From a checkpoint of a small image-text matching model: 32-pixel images.
Rows from block 3 of the image encoder of a small image-text matching model, named by matrix and row number. Rows with one number belong to one neuron. Each number is 128 + 32 x the weight over its row's rms, rounded and kept within 0 to 255. All counts start at 0. Numbers have three digits each. After the name is the row's rms in percent of the matrix's.
After each neuron's rows are labels from the 100 images, of 14848, where the neuron reaches its highest value: "strongest on" is what is common among them. Only what is clearly more common there than usual is listed. The data: simulated telescope pictures of galaxies. In brackets: how many of the 100.
# fc1: MLP up (encoder.blocks.3.mlp.fc1.weight, 192x48), inputs 0-47
# fc2: MLP down (encoder.blocks.3.mlp.fc2.weight, 48x192, transposed), outputs 0-47

fc1.29 080:102133135142130148163111182160144077096186149159061142079084144160116118140122076106171072159139134092090103150161172130122174134097108175146155
fc2.29 069:167131156157158149120136055112111139166166085151129145144168128140160149110162108116127204098143136094057163113132085089095129179100134103161186
strongest on: noisy (100); bright star with spikes (58); star cluster (28)

fc1.19 131:107120151162096157143185101156144116092153118074181174112188163127188116161053095147167176085101125152134147121104114109148170135117110133164114
fc2.19 137:131124160133120136151064130100132146151129120183112125122119075133102181074166152114101081211147159090094127117130149097110068164160168147074108
strongest on: many stars (76)

fc1.73 124:100109166185160148128073114108137103121124115175120157165133053113071144098127133173176117146080148111087143113102087149100074182161154143156111
fc2.73 128:172179189144116081098157125158103104116072119098118130113125158083128120178094163156110081128078110159085180082136132194078129149111128147132145
strongest on: noisy (97); star cluster (38); round elliptical (26); kind: flattened elliptical (25)

fc1.88 074:175115169145218123096149135148170137113166129132134188089174135151112098114113085159153106114097170124113157158190094156147138165125100099173169
fc2.88 069:153156196070132089169097166082105113115148159036125095151114174110131131156193113141132144096136142126092128164128141124120161171171164102141113
strongest on: bright star with spikes (100); flattened elliptical (43); round elliptical (38)

fc1.177 098:150136086115194127172172157111116078089142149141123127134146141145113127184096111176142139135143138158144067084097128160100118119107142172173031
fc2.177 102:162081175083132115099098192132140132113170116118116157120066137159161128119161124112058100147141116157094165070137137098151089176143084097072126
strongest on: merging pair (63); noisy (60); bright star with spikes (59)

fc1.191 076:137019127126124136116165126141115097098144141153157160185094122115113164173097094154103110149071136159079145119125150091104117110145140182102193
fc2.191 082:149163128145139174118080053153109171177155141087141158059063116133130114099136129117139147132164104104075111113119146138099150207122099136145086
strongest on: noisy (100); star cluster (48); flattened elliptical (25)

fc1.57 102:070092163159143152073135114164112159131090097167126135093143128153117164126141166120104070117148095077080149069142161087105090105107172120070154
fc2.57 116:185174129161164123143142140148096134163120118116123131171147113108114140131100109146115221147120094153139143186134095172153161091148155082207181
strongest on: noisy (78); merging pair (50)

fc1.113 092:135167137096203157116123179104117127100166072144138079096171140109127092140202159125131111132129078037103135153140072133108133123145118144115126
fc2.113 102:119156158126141109156135162180097133109138118160148132070173127128163133080087130133153168140149116148146113122121203112115122141137094001141152
strongest on: merging pair (40)

fc1.87 102:161123150072153097106066141134154176115093144115107088138071137133096174185154145106111123095071138184137095141133143160073095134128064100101126
fc2.87 094:118153151168156176127191132092111081065127121145196080124144107113124076073103173134107121093115155096075148143127075151123110131108177155106121
strongest on: merging pair (97)

fc1.4 081:117122127157175112080152147138111086107185176149168179117145157170117100105143070089113090116141180137045190136135088149131094121118141134136157
fc2.4 081:153085184098173087166112127132103097120132091131104126147149172162170143158196178152130091145153122108158163151204162106172108121155102102159161
strongest on: round elliptical (70); noisy (63); bright star with spikes (61); flattened elliptical (29)

fc1.23 096:171124168109180116094124136103155125102124118132149112109159095073177126091100173087146182089143126020142157159121127138090123152128124076094138
fc2.23 111:114101129121081094137072151194125114121163137114135107099167147157061123134185081207106121150150079130098143129119115104113161096053149123121117
strongest on: barred spiral (33); winding: clockwise outward (32)

fc1.151 111:128138121166165121101050138090112156055137142177143114057106106161074139099115139082153115150130161115072141127153116155173104104154132144079156
fc2.151 131:134136130154093119148111092111080122107129123101071120162107153051145165105130138106133112085099098150211208155173093091108108110153136086113133
strongest on: merging pair (85)

fc1.159 090:106041129096105057085127156113144196122101151119135085110078141148131090114111126075144086051110175129119111152133106125137146163128161150126131
fc2.159 101:113178152176077113131095129077110099082091123138205105141158095116122112149093112083117147134162153126141124096083159114065115050085143127120141
strongest on: noisy (84); merging pair (36); flattened elliptical (35)

fc1.136 107:135103156162076139102124081192186130092159111152118141099084081101124072121181166090088114105113111117085115158158190099151122140161118121145168
fc2.136 104:142109150111178122136063107132124107161125143138093121153121136158167126154139075157166128123090136184137064087110074175092218096128151140107103
strongest on: bright star with spikes (70); winding: anticlockwise outward (35); merging pair (26)

fc1.71 140:092176141158073140144121103129175134133116112186149142181149111085146132056130168114154091100107058168117079151155115085147102120149171141089111
fc2.71 149:123104143090160118072161123171101120138101169107098062140108160125132121211136106130086116157103187059126140084115164153162128087116094144119165
strongest on: merging pair (86); small (67)

fc1.96 112:145081192145144112170122141097107099132178108166162095165100124117081131126109145171075103099120159155138137132139045079124191169136131091098108
fc2.96 121:137110104085160162105126094175162117104064103117124120118183116050188122106137143095192122123154116067122078155137148149112109152154134166165159
strongest on: many stars (78)

fc1.149 107:163148206088134130091144171146125189096107135037102171130096142127168115105165107144105141091147132133152116152126177074137136124109063118111124
fc2.149 108:177171079191158140192104128090172113149131129172133084114136101123142145105123118066151117075146187084106118108150100176123167108169165132112125
strongest on: many stars (76); bright star with spikes (62)

fc1.93 117:143162152118150109162125098110140172126159152184166182101124102130188120105099157142069101058150123133180114205116157125100100156134132117122185
fc2.93 147:150100136087144186156102130119167177136114141151186114076095170191118106173175124126075125156135106131147137164104162147165103149093153191089105
strongest on: star cluster (50); barred spiral (26)

fc1.40 096:157101120134079132149153159132131145086118166115134132167065142125129085099096139114089075135086146159151073126115131049104182114082066153089140
fc2.40 089:117151053127119116102095100144140143152088095145175136132076107110117118153124100065133148080145145055147101194083109063132096097092141126111134
strongest on: flattened elliptical (38); round elliptical (29); kind: star cluster (27)

fc1.174 102:119120135078118083111119113146181130131175152143113092076107148129091101135126114225165122163104119056061153132179121107134088127141120092155125
fc2.174 102:112137134147157149156168112117084135203096085121122109160182116116126147088135137098094131061140152185162194179078136111075141117095124158139147
strongest on: many stars (69); round elliptical (37); flattened elliptical (28)

fc1.189 079:171124106126122161093200132166127187114125117108105134114115185114138106159110176091114169088122147154164164160078209152152130123126149107070162
fc2.189 086:169174198132141134179106189131138135154094165169145084135193141144147147135101175139109132153165112166092126132187103090121127078168150172123138
strongest on: lensed arc (34); flattened elliptical (32)

fc1.22 094:119146128086060150137121107144119151127151157177142140090157095102098131107129061106059066143157136141139086174097178168137086070121129164115107
fc2.22 105:175058106127113173141152104086106120147101110130119127151140201176104121115088121136078127107143117088180136173140161140173130178119180095092076
strongest on: star cluster (88); bright star with spikes (86)

fc1.75 119:124127081151136121103153171145079100194098120154149172162135106178109097097145130126144128153095148119167132105104132153065096132104060198147186
fc2.75 116:120195155105155133159122101173158141085142136149108087164095097122153145123088072151098117134088145128166156037145109150117167149182177132166135
strongest on: round elliptical (77); many stars (73)

fc1.99 104:160097122160150137089135104119157129106137175168207105060114145198126114158096137157105112119173168112179155186110156119114104157112125098077139
fc2.99 105:162141117150097162193133111093112160131045132159123122131130192089128112141105137120116116134097110147157122199153135171183148147111150154110041
strongest on: star cluster (64); edge-on disc (33)

fc1.116 094:116134081157044108128177095121132141159123106131151162058159152105112099099144142104126088148191077106105106167130108135125135118124050072139145
fc2.116 095:108159141126169127135056152160121084120168096128075130220073117159119151091146135137113159105112132145175094094127122091154093110080148175104157
strongest on: many stars (80)

fc1.14 110:134129120072084069164088118143130111133146093154077123116125189158111106156112097075147127116168193157123085150135201134111149159115112186111160
fc2.14 096:204109164142136111102143154104117174094104115157187097172135128119060151134139174084074114161087063111107117093112128139103125098130154117072129
strongest on: flattened elliptical (40); star cluster (27); round elliptical (25)

fc1.161 078:123103107170198127152107140096093130067152114115079157111167113121140101171099105127123106137132149106151043135107120167087102101047102131163096
fc2.161 074:179068158084098101122201122125108208127148169117149116127078174157152136123133132126109117113157095175108127098114150166090159163175175100132137
strongest on: merging pair (62); bright star with spikes (53)

fc1.33 105:161107107137185141181097175116122141135163139121146092118125160156134148175054168114061067143098155133137124106199077084122107128156141111110130
fc2.33 112:070149157145102156151120116135116083058162136060147131176136120132154121158115070095106131088148136111112144094157161164169104190144142064138164
strongest on: two-armed spiral (56); tilted (52); winding: anticlockwise outward (45); winding: clockwise outward (41)

fc1.16 076:126171082113096101123077075175133155146129150155136105093157145181151077102134062133105105137169153138139072189081148189145089115129133143124132
fc2.16 088:158075115113077186182106123109125189096087133150117128126186154148076146132095087137114069131137133098170111133154177123161134129147129099144053
strongest on: bright star with spikes (100); star cluster (89)

fc1.173 101:102119155117155076174099152094131112078091132120130116165123079119116135143132075114077088147128151165189136086086148171131052135132161137151062
fc2.173 102:131114107111107142094089105139192117091148104128100129118088187177142114070207153160114172091105137126147121147129096141145147127064081146069155
strongest on: bright star with spikes (88); noisy (63); merging pair (61)

fc1.74 103:082130078137142104156072185150139117098118163122099172150069114160136109082072102096121118143091139069132127139100162063107117089136080144104092
fc2.74 096:186148091120100109062138085120127130169130135132125124127184109075094142116157116115120161078118095169052145099169149159108158195131186140138131
strongest on: flattened elliptical (61)

fc1.28 104:104187085139121142139121108131132160112138090056132082138161157129157127115097197150094054111109122134113139112178163091120128155141169047112111
fc2.28 095:089124096077125177168072126097131131128160113114114155112104148132116123129051145066182096183143126109151163047125112163139160099124153109166142
strongest on: winding: clockwise outward (48); many-armed spiral (47); winding: anticlockwise outward (42); two-armed spiral (36)

fc1.167 109:120201092117130120149118146138155092121228143121106117144110179112118148151107184099138057103087133121089116130136082113100120159131168065118105
fc2.167 095:113105111101098158205122138105103136124137075143118141157183096162160162120052084158120137157187171107150145116163142183156145138113150109110072
strongest on: winding: anticlockwise outward (46); tilted (44); two-armed spiral (33); many-armed spiral (32)

fc1.141 115:115166153135131058114074080119173147115159135167169148097111105114144098128061150137084136072106102143136083185085122103064123135172153115131133
fc2.141 111:173072159172129117160135140163141225118160139155168155101147155121080107195101114129082106140136107122140159083141154151103122139136103143105197
strongest on: star cluster (56)

fc1.91 127:090144141151149125084091118121152192105125170139172145113160167135104162146114124119166172072050131123084159130162165140155107070162135139074163
fc2.91 108:126100116106105129158095144132126131128138121119109099152087119079179156086110136111146105110168187101206200165140108051134182081123120125157155
strongest on: merging pair (55); lensed arc (31)

fc1.137 112:109137182194172140163107143133075069144164169120129165113149112163093105074150120164119124173114073125098153135127094147115130123129145215167128
fc2.137 116:107127167151104188115176135148116153080164081103153111106150139105201191122101190153146108090101152115089158138167088178151094112129163117112123
strongest on: round elliptical (86)

fc1.39 142:162183214104095151098157157150167145108177130061144165088146174114117152145116118161083112122128118103105157157122170134134164119133129087079175
fc2.39 151:132130060125136110159126114135126116121119168180145094177057091163176149161153099168115143076196087120162174102123125099135127148116167173135166
strongest on: bright star with spikes (91); barred spiral (25)

fc1.178 071:131098161123152100188161155125115095146156124130135178149155128135128096084134151132074086159098123129059138150098170161150056185122087165093170
fc2.178 079:124132157100055129114148102195056132117117147124098114054134134131140127110098166146166142102116158151142132132140100101179098165040171124152114
strongest on: round elliptical (71); flattened elliptical (29)

fc1.169 082:096114088147100114123146154121113204136141150147186113127059137170097143117116067155069174181119137155100150153067149103100120150143106135127179
fc2.169 093:139121112153130134150070125162126117124106112155103119070173170132091071108103153081140121112186191149147091112165161151116203150076150146141086
strongest on: noisy (72); star cluster (40); flattened elliptical (32); kind: round elliptical (28)

fc1.81 122:124148158102145170148086163123096138057119149147137080193055119148155154120131124098094130097106155144183132105105113094082111098150157187152083
fc2.81 108:126106137159161059126139115158165074120162121072130127122150129154074059127139124137139099165076162109146119182129119116207168161146104080112112
strongest on: noisy (97); bright star with spikes (60); merging pair (37)

fc1.83 090:124080170137134140129148075122084068121150122123134159123149114178098143025096110131116093153100101151107166136082070160126089132140113179164126
fc2.83 100:085150134142103149125147143115118100119132080106119090107164103120156122093130154142121109130070166098106152123157064111121033054101098142094063
strongest on: bright star with spikes (68); noisy (62); round elliptical (59); flattened elliptical (41)

fc1.13 116:107120155090086100115159157121161134148125104186128118103141128111109113148090149163075125142146094133160111117077114111135170187214086045158133
fc2.13 102:161098132125206168125067100161163115092153128106162119120144113094147113090147081106184114108115129138119099200123127091053177119082138144133137
strongest on: star cluster (45)